Rows from block 8 of the image encoder of a small contrastive image-text model, named by matrix and row number. Rows with one number belong to one neuron. Each number is 128 + 24 x the weight over its row's rms, rounded and kept within 0 to 255. All counts start at 0. Numbers have three digits each.
After each neuron's rows are labels from the 100 images, of 14848, where the neuron reaches its highest value: "colour at peak" is the nearest of a few named colours to the mean colour under the peak; "strongest on" is what is common among them. Only what is clearly more common there than usual is listed. The data: procedural textures in two colours, tilted and lit.
# fc1: MLP up (encoder.blocks.8.mlp.fc1.weight, 288x96), inputs 0-95
# fc2: MLP down (encoder.blocks.8.mlp.fc2.weight, 96x288, transposed), outputs 0-95

fc1.282:133107150109170158097156147114155161081141144073108132159162139122115146119140122168137116124124098122132132169145132129153126115140171122123133166166172150153119101144133100155136171158147092106128175127119112137113151134118114120099087161124158139160106114113182110134160113133113091146
fc2.282:093138163138105100155137167115122131135119125133183127113131119124096091103144129080120157145126113099096117168160124170110136165136156137111127121117126150135156098130121087124075128146110144135125117167148134150076111135063140146112091128115174106149147119123145095142158125152143155166
colour at peak: purple
strongest on: purple; black; pattern colour: black; ground colour: purple

fc1.173:141124107125108153157158146112116126091107092148156090095095149093118116163114101098128102119091126094155118113137124135155118142083121124151092124087103125169127114154164154138156140089158116123158147110147121083126149145142105156172173145121119132108130153192125093136114155145117124120
fc2.173:156189159126133099134119167107099155121149111146143079101119144114161147123090106114095159127180123144124147148145120083133115152114107140114117083141119142146125091122150103127142137081152106121133134119159159115134140159196153120091139090173108166130131114152133118121109116132136108117
colour at peak: orange
strongest on: red; ground colour: red; yellow; pattern colour: yellow

fc1.58:149123122131156137125124136166134148121113189132156102101111123133086102123112134102082146111108138154176091124152167108137097093083114114125160123098113099135126141113112151087125104116141136151126106105151095125130162114160096168165166126113168096149155174094145143098138116129115134141
fc2.58:127126117099161154132132128104115143111143118119106143149152137149122143168145107177154148155139120129137120141071124102130119098124125108129158109171135108119105147171094126146097174142150151099111120091085132133158137153149178118076083095127095135146101121093183113115116126141155157125
colour at peak: orange
strongest on: orange; ground colour: orange; pattern colour: orange; green

fc1.192:124128097152104154109123155122099146111152118150129072149115099086124086126116140129186150141113084142123119140151143098104125088168147169142095122133118142155145106139176148144179160126158172160147121137110111152138098126093123170083149145127121099131133131138139095102136131109124148147
fc2.192:169145168119151108152124117160166105140106132134108151130111150135121161133107104106084134137101150144085099136106102195163133130110142127118165114133132108121110123133104126141096144148127084101092105101127139151124138092156125119150134122147095160108122142154122159172093144152103075079
colour at peak: orange
strongest on: yellow; ground colour: yellow; orange; furry

fc1.226:104098094146160121145078144118136157140123112134115151103150105146120146132146093110123121108121080121106108133087111127122159119125156084130119127119110113149137092136149147134125218160121109084129104094093135163140121160144156130130147112150098109145089159128150161122121161104127102168
fc2.226:118084097144101153087140165115080119158146153150122128139149129145103095140135101091140105146111088145099176105128157135125154115155122085160100161129136101100130160139104128084161104138151179103114150138113134116146139093120148132142147125121138106156101138135147122090099115085104099154
colour at peak: blue; white
strongest on: pink; ground colour: pink; white; pattern colour: blue

fc1.122:099113107128126154155129181164137124158149141185121137154121146162104146144121138089095146107119183142167098100131105158116125149113135111134167124159144117163133115158132157127117121118114136142145107096087101130146105128140115107103098080175154158139124127091157095105113158101110115150
fc2.122:110110136124125156127145114173164088143160136139161128118108109122159091150113143131126167112093094116147126154132150142144117124108111133155103157141149116099157134122104110104092122156147124123079098178102118085142133119121113120100087122133146074140153100084128175169164136165103125113
colour at peak: blue
strongest on: white; blue; ground colour: blue; pattern colour: white

fc1.273:131151097125144126166147129136149085121132150117089101122111108087149131155106134104133107144113075149108093109144109128112140142142158145196166082124166107157121146083120138120127133155135165168169105132115105170099110132109103145130141132140091097110113141105095125160128153103148138102
fc2.273:105163131102094130150140158160090147153091115156170113124107118123144098131102090103109163114140169142099142087162130153085139139105137126124127125106136063128161123148147170135153170153133098121111090140123135121152114168119129162154159135107124115138158085154153133136107093123109112128
colour at peak: grey
strongest on: green; pink; orange; pattern colour: green

fc1.8:091162156100116151151112101139116137122091091120144104134119133143133167121099116151135154117106164110147091146092151147105120123152137118120116100169115082158164087103108114145121160144129111104106102093167100099144174151128169093126110105141160108162114156116176122121141148149125156140
fc2.8:128137164107143164124123145148143119132122130133151149114118115091161139108169113085109125139135092167156110096098116159130184146087184108110108101114103116096094125147154112104105116125128125147092095105111191146112107117110126120104143080130103109119106107089123104117134102116131087144
colour at peak: black
strongest on: purple; pattern colour: purple; white; ground colour: white

fc1.140:091114129128151120151131136156101107136151124127154127154124107154160162160137103115126135123115130158126171120076102121120157116129113112120138087092109126128081111129155144102125178155124136116122123146084132168158123089174163129140111154142099116162094123116174158107151177096150086140
fc2.140:145085120123158141122140147130146163146110140113097125105118137148098146095176120102137107147097111104123131114080136139108163141124146096177169123125152136081113108134155148130140154175144155092133098099117102171099142163105124076124162157168111106136119114128136149143125089149161133139
colour at peak: blue
strongest on: blue; pattern colour: blue; rays; ground colour: orange

fc1.100:129130106091160152139135089097132085121161142104127158148147124157138111137095068141117147100167129145113142106104124138160130111083120152137147125139137138103128191097120101112140155158129116107137151106125099127108128106091098089111115091135115103110118130071154096088153136154102155136
fc2.100:140125090159070116100126138144119124127134147139122155143119095123101112117133123082185100158184121147113174128108164137149125169132135119163098092140124114125099184123089120095089156143159124105147121140120113166152132102123138144160115129142154098130125113114118147068151141106132136130
colour at peak: red; black
strongest on: red; black; green; pattern colour: red

fc1.87:133097150163092110156104157080152150160132124150152135095140106129130149147156167125105134127137085098099125079097141099112141120125125151137135112133105142097118160145126099122111115116110128118100117114156151174152110147108102146081152120157140142103142107081116077157181140092116112109
fc2.87:109164151140124106095107168136097103081126101084115150110117135112178122121122135145102100140090095172127166146103138141144106102154105124113118147170133098110117128105142166101097135131083139100116130113127112095103155177152086159118151100137091099147152128093120122136155147121150146126
colour at peak: purple
strongest on: purple; ground colour: purple; red; pattern colour: red

fc1.255:124104135176152120112143146117109136130120162175167129102140149097124085117113140137112127137114094085153111082143113134150133149082128122094090152113111095156110116113134110119158112188174128147089149098163128150084168095100122148118120153093115150153145119111153102130126105118131118111
fc2.255:130178131077121151129095159142104107105109150110136106152115145140162168137118147109159109121100130144119095126082114082109157095132163104121095108131104113111163130116127147143140122096144132091116156085102133112140110173126108127098127131168115104126118109081169146077136127124113145173
colour at peak: orange
strongest on: orange; ground colour: orange; red; pattern colour: red

fc1.165:132132173128121103147107110146127138111169154114139171154107105170107149156137104133144101160144182134174170127123116100142148140150133132131138182154134166137109139122125147142120084139119121123088106084115133104123111117139096118100141060154134139105115103088178114119131132103136120094
fc2.165:112109094110137113099167134132114099151161101108148106144131147153127151160099123155117139106121125148189082096113142087091103112147149162123180158141158153130125105103114150099136132110105116118126127135143127113121126162103125092086134076166147099136154142099105098102128136164161155143
colour at peak: cyan; blue
strongest on: blue; teal; pattern colour: blue; ground colour: teal

fc1.120:148108159145111152125107131108117103120165128142157122125119102129109119175157104125145143148116162117179125153089119138109114169150087093117104179110131155128097162075109127097129110107118096142096139139132109128112096106152116141176141142108144092158171148134139100126123178113124114170
fc2.120:110122128108125113111081160139122148124162146101155136165157155104125193125099094150132102125139124122170123103103140076077098091104113161130137156159135146080161141126131162139096159136159134105102130165123113108142135122138119081149118106181150124119132134147143111101133135107130135155
colour at peak: red; green
strongest on: blue; red; ground colour: blue; pattern colour: blue

fc1.39:096111110146156148132136122096112121120158170127135165119113126134107125140099126129160092176146124131140142128128134117159123100135121097138165158121121090127129186130094109119127134161153108157121165115105129168107158127085110070125089112116127098172072170105179138115113128124142145120
fc2.39:157169151102104087151105115133095146093152088091118146112129119104123175156145164105149130090164147112122091112134125134154148143132118129142112144132120144135114145118117177138108108112149161112120102113133160156149143120147099155154133114125056110162104084128097156124087098104155113123
colour at peak: yellow
strongest on: yellow; ground colour: yellow; speckled; veined

fc1.236:092137111162131152143165112101113146157107117111111110136120126143125125110129091166141137153088081129165156098132123113121126135153158109085139167106109083153173080153145132093154161159130150101101119105128156106130153117123125111093134102119090129108101151143164101164143110117172108148
fc2.236:136143102157096163098126116075100173148160135120112125095139107126114140126127164139148146136112096113130171108099106155140175106168169081129120101136140105109169122127113060140148151104118159124143162138140149161135112111129163132137097140140136115134105138122180163114158117152110131141
colour at peak: green
strongest on: green; pink; pattern colour: pink; pattern colour: green

fc1.3:133158143120128130121180134096141131073129130102147106124104107106142159098159111147120123097126110136148105155114140122113122123123141085138150132166119124124149116118145128091103155137151161144090177073095139174088130140166124115114164069120153104164127116166141126149133179121137110114
fc2.3:165145159113142096149151133144098132133170101086117152112100151128124115101113135155107096125122106109133092156115124162173180111132117135108146168099101157119112163136127124137125134116166125136135153184109193120093155101176139130097151149115147140100111103145150142139129099139166121121
colour at peak: orange
strongest on: red; orange; pattern colour: red; ground colour: orange

fc1.15:094148128159136135129135146115123139111148113145089167106110105142126118172162178147146102117165163096116159123145092121154116158160100136156146136170124147107125166144123135147097135129180169111132134064131116145113145182118164111098122120162100119104128100099129132134141105092138141113
fc2.15:163096101086122111106148150119137094120146110125138132155159145170159131114146157164098167092108111126129157125141100121093082088096125093109163147086086125141112115111164118110156098138140142152113171077143119136130135166133130120082149111123150131145112149136150156138117117118159164110
colour at peak: green
strongest on: grey; pattern colour: grey; bubbly

fc1.23:154111096138141130118169165133122126125131139151102156150168115164123126092134128124111150151108085101139153105085142163173140125121166098133160105136150106166167094103116156116105159125152109097132158104163160120140154117178138100112132139103099130139095167131172152147122148123156135105
fc2.23:142127127107124137094122130097079154102138104112141138099159133164060153147150139131124133147120127130129104163096148111124117134200129135151123136174151139102100148140110125095146156128114157093106106095144124109135163156170105114129135099125106102161123110130176150104130113071145127156
colour at peak: cyan
strongest on: teal; purple; pattern colour: teal; ground colour: purple

fc1.250:101154098162104140105127102104125115134101112116143138067130131156104104116127120117149091089099096129122156112109133138145084113098109139107116142091100134160142104114188146122130126093128143157128171155114171153121136126146161187114128150120151119150155161170139153119115138108129081107
fc2.250:101156140114111141148099092152101187133144109128131119144089145094126149123141093141107121114139151108082163105144139093159151186095108146080096110100158104168107130129137132150131177126118095100136147126140107138115130100169141096113138100086128145103122129149130101159154151136108112118
colour at peak: orange
strongest on: yellow; red; pattern colour: yellow; brown

fc1.18:105137119145114099115155125118169142181137133152124121141169100145101150113142129090155112129163121105126082163133143184134123130105095097143109111141166106155111151145159113112082100143168175114130133100142147160122127105114112110105129097162124111122100123117171153102149111151094092104
fc2.18:142161128097111124136136151163123107108149152127137127129095163115136133160082116154136169162140121100129123119133140091110141084150118105154163101184140104152115143136145135119159107104133110135150144117142095155121100187072129135115100118173127128120126174122102091099108146160119178130
colour at peak: cyan
strongest on: white; teal; ground colour: teal; pattern colour: white

fc1.153:126130130151174147121102149126186076170145146153137129162144128124096111105155105144150096112101121084162110125082123100134120152115119103113156141157151140106123164130129115143134155084167098100153164144139107148109113117115133144098108157107154100124100133088105108162128177113119114115
fc2.153:143146113104112126153100150140137144141134126112165140136144142140106176129090105121159095130151143108104164123149157167162076117149093160158134119100149105107093124108101158094109148099136137161125151143108167119136102150106125123144140106103094138164138145171101200118113104150139153124
colour at peak: brown
strongest on: red; pattern colour: red; teal; ground colour: red

fc1.118:090136136098098128137120150150149152147130170092123161129117120159113114100167112096158129123108141163090158099137119178130140109141134137153094120102139147087098144105146175137110122177110151093120112130085129172130121105087134113130112137108123165145131125156174118153110099151176145140
fc2.118:101129132156170125076122106109141126117163119109142133152150090142118123116144122101105104138100096131103141082161137155152178160172113109124137116160135140119107156114136073116119129125145117136148141120112101130135122103130079106117155118139156091150137141074107126170166184138111128167
colour at peak: yellow
strongest on: yellow; pattern colour: yellow; green; ground colour: yellow

fc1.223:124159170138147141109094125092130166135128116129179127133100166153159111135102168149116133127167100074108150119107134128164106160145147142149096108124135108147159105129128159121097168150133159162116142116126109129116119111115153121144178143147098121167118156116172160138146164180140110143
fc2.223:110166141130118177114115135152163108097118157159096147162112066107160159089151151117106162102095105128088129112132154132094134097087111130131156163112116151126126165166182138100123110122147101158116129125109169115160112121142117138127095117101110116114140107089110135115119150118125105105
colour at peak: red
strongest on: orange; purple; pattern colour: purple; red

fc1.29:159129129166121113171138154090154116116129137131125151105137150148123142164127114149104113168117088151131107129125141157104106100119092137106110170163149096114146126121150076159117197198157122165152117120148140160126135125149104103108117117107133144131114170132168117153121132131149160105
fc2.29:136124111107108184148122125104126096157114087155084176138106130144112139100107168111097138118145170139166110105102146137146149144176156157130164147129151153143148100113144145146126133155127120165150099125128119113081092095129108080096101126165147107144123104115155120132122122109161155155
colour at peak: black
strongest on: black; ground colour: black; purple; pattern colour: purple

fc1.138:122135121145132138107119144098106150089109167151149164100136127121138110100070093135153136139144162127104133108160122105126087128097108135164096084136134124122101128094162122099135123132125098142150155095120132148141120142155103117179177121147139120099158142139092161160178157159105112091
fc2.138:096119178115111104146099131116140094136116144150113086169091115092114147171104169117117143127123149157142085108106126103112165134122126162143113153149109128169163113116162161145109145142136155148111135141157141113148149127137121094104147076139118100161126106099155068154154130159117124115
colour at peak: brown
strongest on: black; orange; ground colour: black; pattern colour: orange

fc1.188:094115122088122122107112070129177144155118158151134143173117142151181168129122098137110101125128114125104140076154112096126169077132159143125104128134116153138115133174135134137171123150103104114162155130100109114100118130107088122120142096150131112130130125122144073133109146137105103166
fc2.188:083109090119120158119118146097119095150168133140143148122147162148113133168129123144150122139122094132128155128141135082124115159155164134083116146136127139142138126093101087151084107107101107082144137133129123118142167122130113067101098139095145094150118170120177084112152145139129138151
colour at peak: purple
strongest on: yellow; pattern colour: yellow; grey; purple

fc1.107:139117142151150127091081131101107103162158112140120138161168113137162088139135146113165158108141161096098129139116096111167126136145159127155178146162151149165158109120148132097099100176163144090149150124116139164103164116120136099118133082140136099141102136097145125141111151132137110115
fc2.107:125140155092096107151165130135121125096161137115130126146104114154130131146122122133145126103082174153107141125118112110120128116157154153122177122142111099161114135133104161130087094092131138150131121061188089126154121159152101110122120109096167146110166142115101108095110111114127159091
colour at peak: blue
strongest on: teal; blue; ground colour: teal; pattern colour: blue

fc1.262:106114085128096136109137152136122106119118089133154105164145139109125116142127098150120125153159086128093110112116125144128161143168123131112130113118152126126147125127181149101148134104148121149165196100115161170112156114174142133102120117168140145101109155072186165136125146133124153118
fc2.262:137113161150165131139111132124097166092102171133109203134157103097100097123150102165095117124132111131148122124147101131096115165148124113145136108139086149095090119154129124128130141135089097171127114109146154118149153100119115086143124140143137122164106138105111164122164120081097149129
colour at peak: brown
strongest on: brown; orange; ground colour: brown; pattern colour: orange

fc1.164:146167112118101127174138131147150131077115098121120136164126178131161149144123118124151093095132109079122120106091129141135148119111095153140112126124131169137155124093157111099130112116115119101143116115101105153140120131153171147081130160109116114185113152122198125151135109172107127142
fc2.164:116133167156113110143099124168091126157090102140134149112149083078130138103151128138131157141179110131155118114083100140082106135100124156139111127114122130107132122174111169115155155131141121106094118165117136167151135160104096173106089129163088099116124113156136125149148131140100120124
colour at peak: grey
strongest on: seen at a slant; grey; pattern colour: grey; ground colour: yellow

fc1.186:171142155107156118113130128149131077112146111159111129122134124105156104152117144114138113137123093099141133098094107181169142157127148103149111100114099133141136117139096165138117151094167085105127141109125150129096088087154123114163170089131122155116084126138129167130109139148088090140
fc2.186:128155145148129123108101145137108157151129119170137108117111123092150113134116099170165119144128097112111135133120094095138115107131169135090116104100089111150136113140170131154140149125133110141166152107107093145169137158179172164088112105102092171133134117158121108096143099092102115098
colour at peak: grey
strongest on: grey; pattern colour: grey; red; ground colour: red

fc1.211:129124098168154114142135116149144127142146102171157090132105116111103119124120123145140118144138117115140169112059138150168163159153130138113118135142114077149103127157162123156141111118137189100119105149110163143138174132117106120095098115130129126161131156116108110103109169074095100135
fc2.211:084133098117135118090146088151110144159111126182125092091117112128138155149119155100121137165144123142132131067150107098113155095120164146126152140128095149117120109086160108149151139119099138147146119125092093138158159133115089142115167121170098096094159140137106120140129140115157162146
colour at peak: purple
strongest on: pink; blue; pattern colour: pink; ground colour: blue

fc1.230:102168149135106105094088131124120124093100110164136132146129120135142137104125130106137137108149133100159137101148129158154116115185137124125166147182167091122167141134186119141160120129155094141090149086129113190145158155138127125138159140119116122119154144106124119170136098142129154092
fc2.230:150109185140157117145116156167141091158104152140128090105094091136127164104142119120157167125124114127144113090134101151153144124094104140136149134170131123134140130113105149127124142148102107083140110139129167094117142144126175152118158093133144145154171138098152105166111110139170092090
colour at peak: brown
strongest on: black; orange; pattern colour: black; ground colour: orange

fc1.207:107153079138126117148132096166134078082151108107123130155169116115135126128131146158119087113136092100141098106111113123103127127122093122154122113085140104104085114146150148128135152114156100124131158180112189150153103113107148156106168161149074145140144145128130123161120138123146116148
fc2.207:156138102127097124142152121114116165118136142164123149105083142135176153108099157121151108118119148096149165117094119144109097137110105079115111099102094062120135117120110141123149164158161141114103123156103141150119182121141175088125126129130109149113082153154158119148143105145147115124
colour at peak: green
strongest on: orange; pattern colour: orange; coarse scale; ground colour: grey

fc1.24:147130141167124138143158112085149077127128106133104124125139176140152128105094154121156130203105117118176131101108152151149127114130128104103157149164156118142128099150137160114121166150119112101121122076124114108141137102140144102143098122093103100138112070094131124109144125130145108084
fc2.24:136142108105102162137119144141093152179097142128126127098112134161109101118156111140157137115138115122108117139129160158163125109135150104131094159135133103167171117086169115134148120137121121104115151057158130140115146140140164119119141110147140134170133165108151151068131092085104143093
colour at peak: cyan
strongest on: teal; blue; ground colour: teal; pattern colour: blue

fc1.242:112107099140125108129121131102117112093137112181156151136139099164139137158100127122138140157146113097111113125093131105131160090140119094138179128161124103111162168106149130136116112158130127088165115087124113121121144145115116107128134094107114101170104169069165145085082146104146122115
fc2.242:182117162126094097158085114109134148108135144125148144108169092123110136153120149121175117160159136147118104136107126121139135171134140110126082116141137114069131170134119116129162137132144097105141112109129147167134134090127153101132130123151054114167094088144130127119093144127137103109
colour at peak: black
strongest on: black; ground colour: black; white; pattern colour: white

fc1.287:118149164104133135145173100149125132152152148161127150142122140154105124090111115137153115144139084164153153089111105140126097080080162134108144148165137081139099127100118109104105143143125140142162110089119153120106135119088141161079150099158108144126077123138126153126108131161103115104
fc2.287:069147161094109103104103136128110157118128121104128110162106132133141179141089122127142159173158105132147111139149175096144090158100106158140129112136110102085172090155143122146153108111109130150176140107081105116126158155104118124126110150109120163153150128158136099136132141149129128108
colour at peak: cyan
strongest on: teal; ground colour: teal; pink; pattern colour: pink

fc1.51:110095139106106131126143122108129062162114099090149110165152174117128162142158087115122150132139116140118139151108095153158118122153122114110183155140113138159105096157132118112156131186131115098078140137181134105151129139161138136171169127130146136117103149128134118132138110139172113134
fc2.51:119097109157151104085158171139093128163137132115132141112112135149125162090136098076120125142170109124125125130109111099149140134147169157131123092149163123117086134116163152141128140151128108112094105117122113107159142095121147159124108112171088099119110101081157077108148084138130103134
colour at peak: blue
strongest on: teal; purple; black; pattern colour: teal

fc1.210:115123121096144144166120091117176145110146137117161150166151121161165148119140120130101110120137111114115120086118105136115167088142136126163136114175091139128123169148120124147096147111086164105139117104092132162075124122139123118094111085128089124119089123096154133100092137162163144118
fc2.210:126075082151119115109095127123090145114124149119168128144138160104140160160115116169136129147123131088104134180142160119127166136123120115132143128142105129111160122147091084162138140167107089118125131161121098108100166157099160123140156130146149105154161160132128127107153153081116126175
colour at peak: purple; cyan
strongest on: white; pattern colour: white; purple; ground colour: purple

fc1.37:142133153137116128119124185130130140086132096159096127089114157107151139114131173120120135118143163106126175172107083128103136150136111095107128114141138108101157159139134106132151191170125139104110140119132097134126175135109162124092138102154161123117143100106195145115150122138110127109
fc2.37:146162094086148111124132161098146081155149096144145098158122142146091156123066129141094115158103109124165126137124171109141125127091128095103104113111092130120119098131118100118101078127149143147122125131170147132142108135143128176150135120095138093090122123083117119140095107106118150101
colour at peak: black
strongest on: purple; black; pattern colour: purple; ground colour: black

fc1.194:136123103148128116109160109099128139104127140118139121114143163089116115103131108119149164102155071097123148136149143101119094101143145124178171110152153089129126121097132121082178128133135157170139150084149152129141131107076144113106162114114142078120147127163106149141137132131134171094
fc2.194:100155130099139121147116136131175126116094159168088073119094136117116083100129105121109141103136105149145099100108092140141123103093122116139155124131128110147140140150155141146152116108121165080098116163109143156112155104143162166118110105154120160138112085135109073167144148131140091116
colour at peak: brown; orange
strongest on: orange; ground colour: orange; brown; pattern colour: brown

fc1.184:158167153115093161116136155142132109103097107178087106109167118101176127122158140151136118125122092142139118128136137134156121125112112147151170097097120104135098163099120091074129104168159155126087142101150135153105104138112095145144115104125118139110105139115136161163115124102110096090
fc2.184:111149139126128124135115163173110149131092120131133131119090110101110091142113088132160139140136121177179132129089149156132147124150127128124118094169125116104159155169172157097134124142142135119153099122107165134100142161125162153161144105149102109166121127097155097120112086093170092131
colour at peak: grey
strongest on: teal; ground colour: teal; orange; pattern colour: orange

fc1.49:132092106109163146120163101123116113134118110187175126084121171161157120121111131126125180152116108134143103128152102094111104153117130114140134084126111119163152103108137111127170119083139108117154146105131126122143118119125167150170140168106176136075135137159137150117151160125095123137
fc2.49:116170173124144144144120104107144121085117090169096100172113139129091163173135097154137150148102166127096096113105117146103140115145134153138163137171127105155145137103147128143151144127158152101134113133168111167150118125144142090126154122175134094134126119119096112117121167133104092094
colour at peak: red
strongest on: red; brown; ground colour: red; pattern colour: brown

fc1.59:150138165093103147103119107088099124089148101124143144144149113127157140127084106118119136140175144130122121081150141100118106157178175142115128140165110085148104091102193129115145176111142146124138127106139094133112121107126162106142094112167122083122109109129130120129144119124120086119
fc2.59:151099126126105121098154107177139114126157132103154107142153144111133161158095146147169150175157153167172156158125144080108150140129099140159109109109121145123146142109133152093114089139095118121138139139144138097152109103138104091162153129105115093148175105088119150090105148145141119123
colour at peak: red
strongest on: red; orange; ground colour: red; pattern colour: orange

fc1.182:117163139129160143099114148143136155169091151164135108134104112115127134092101127124134152129138127106112147123077167156128144136166096132119180081194153084082158118140150105136175116142108093157079099106122155159127128157119118108139110114149109128103139106139134133113132127111148144116
fc2.182:118145171116113141152158173144117122138129122119097118140113128126156154112158145093103137144115131163168114138090155127094132107098118148096179104129157112092095153116158160087114145179122091100116105149112131130163169135114138126109135067118135120137144105117137080150129086118134126095
colour at peak: brown
strongest on: black; pattern colour: black; ground colour: black; white

fc1.12:128106105174157118102096113115144104146154157088152112106136135123162125126109125153118096171105145094091150110111103115102118123167152081126157116119104109135143099111103156089097141123140146132101166110112129133133121149117159112107087084113141088142090143164148100112158169153108105150
fc2.12:128137113146131153135140107147132146123113102114132129141130077167115110116184112095104134139091125142092133104119144170110119100111107150120124125110156068086137140099112174140129120151152123161147119104083178116136101129098118129137121120123110119168108126107166128141140093094097058110
colour at peak: green
strongest on: green; brown; pattern colour: green; ground colour: green

fc1.206:101098137088141108102103142126140105136119104119186078161123111134127168143119104162106143156113160142154143092083122096144105126120082129096176148128122146122136111109140155122129134152136132118108110091150110082173178146108137131118165106121127141135096144085128117158176120106118123132
fc2.206:144122084103143102108170116157104099128141153182108142155144114088132099119109102116119103131166092123138084103141126085106149154107173130142122097149158108079121133122153121139137165147137121141121100111133109158157153130154155128076134116166144136148140099127131134138100094107154093164
colour at peak: blue; black
strongest on: blue; black; ground colour: blue; pattern colour: black

fc1.119:112131143134089139100148128083153164129123104135165136077128148096124152134151116112124103121150077071105118139122124144080140104127169121175150116131161095156136106131152167131145137082131134142167135114141103130118152156140128127104133116148099079086119147167153100115156126107123114095
fc2.119:149119148123128112165166116165140126124120092151109128153082165109174121107140121096142144119094130153144105154122156131132100118068133132133094087101126114120140104145135177172152124145153117103158142099101118170122153142165143123111154124177138155116145124103155133125150101126122066111
colour at peak: orange; red
strongest on: orange; red; ground colour: orange; pattern colour: orange

fc1.114:114145118141168182113150093092149057154141163129114128136110136171102104148077101115140141130153109093144120124097114105147121115123125161096139108137145097132090180097140094120151150118129134103130177149135130149096114104134096135139115142142122106148100111074099122135139137130096144142
fc2.114:121132137109077121135109173163084119112143134158181098130151100136120123118089107119118114112189159098110135127158140134152138125118129143141097117165141081112143142116109166096139135124116141158166128096106129153148160163145128130179095135125144101146100101162096113141138092129140171121
colour at peak: red; pink
strongest on: red; pattern colour: red; ground colour: orange; pattern colour: pink

fc1.109:107156162101114163143137098143112128166107125143110095122116126093141154091145154159123128156089150095140117134104138140145097098143144160142141128158150108161091151118144146115086112105149113184163168132144099123140152148148080134142107114120123122145106191110115124158123126115145138070
fc2.109:128147156069103152159124107152116127098093119129125173117124101169125126091152125113128145114128170160115131093161138146143146147115131118097116132146098106150147155122165130155139119119107167120100160082123180150144144152144149093135146080118147152162152118125171131150142103107129082105
colour at peak: grey
strongest on: pink; teal; ground colour: teal; pattern colour: pink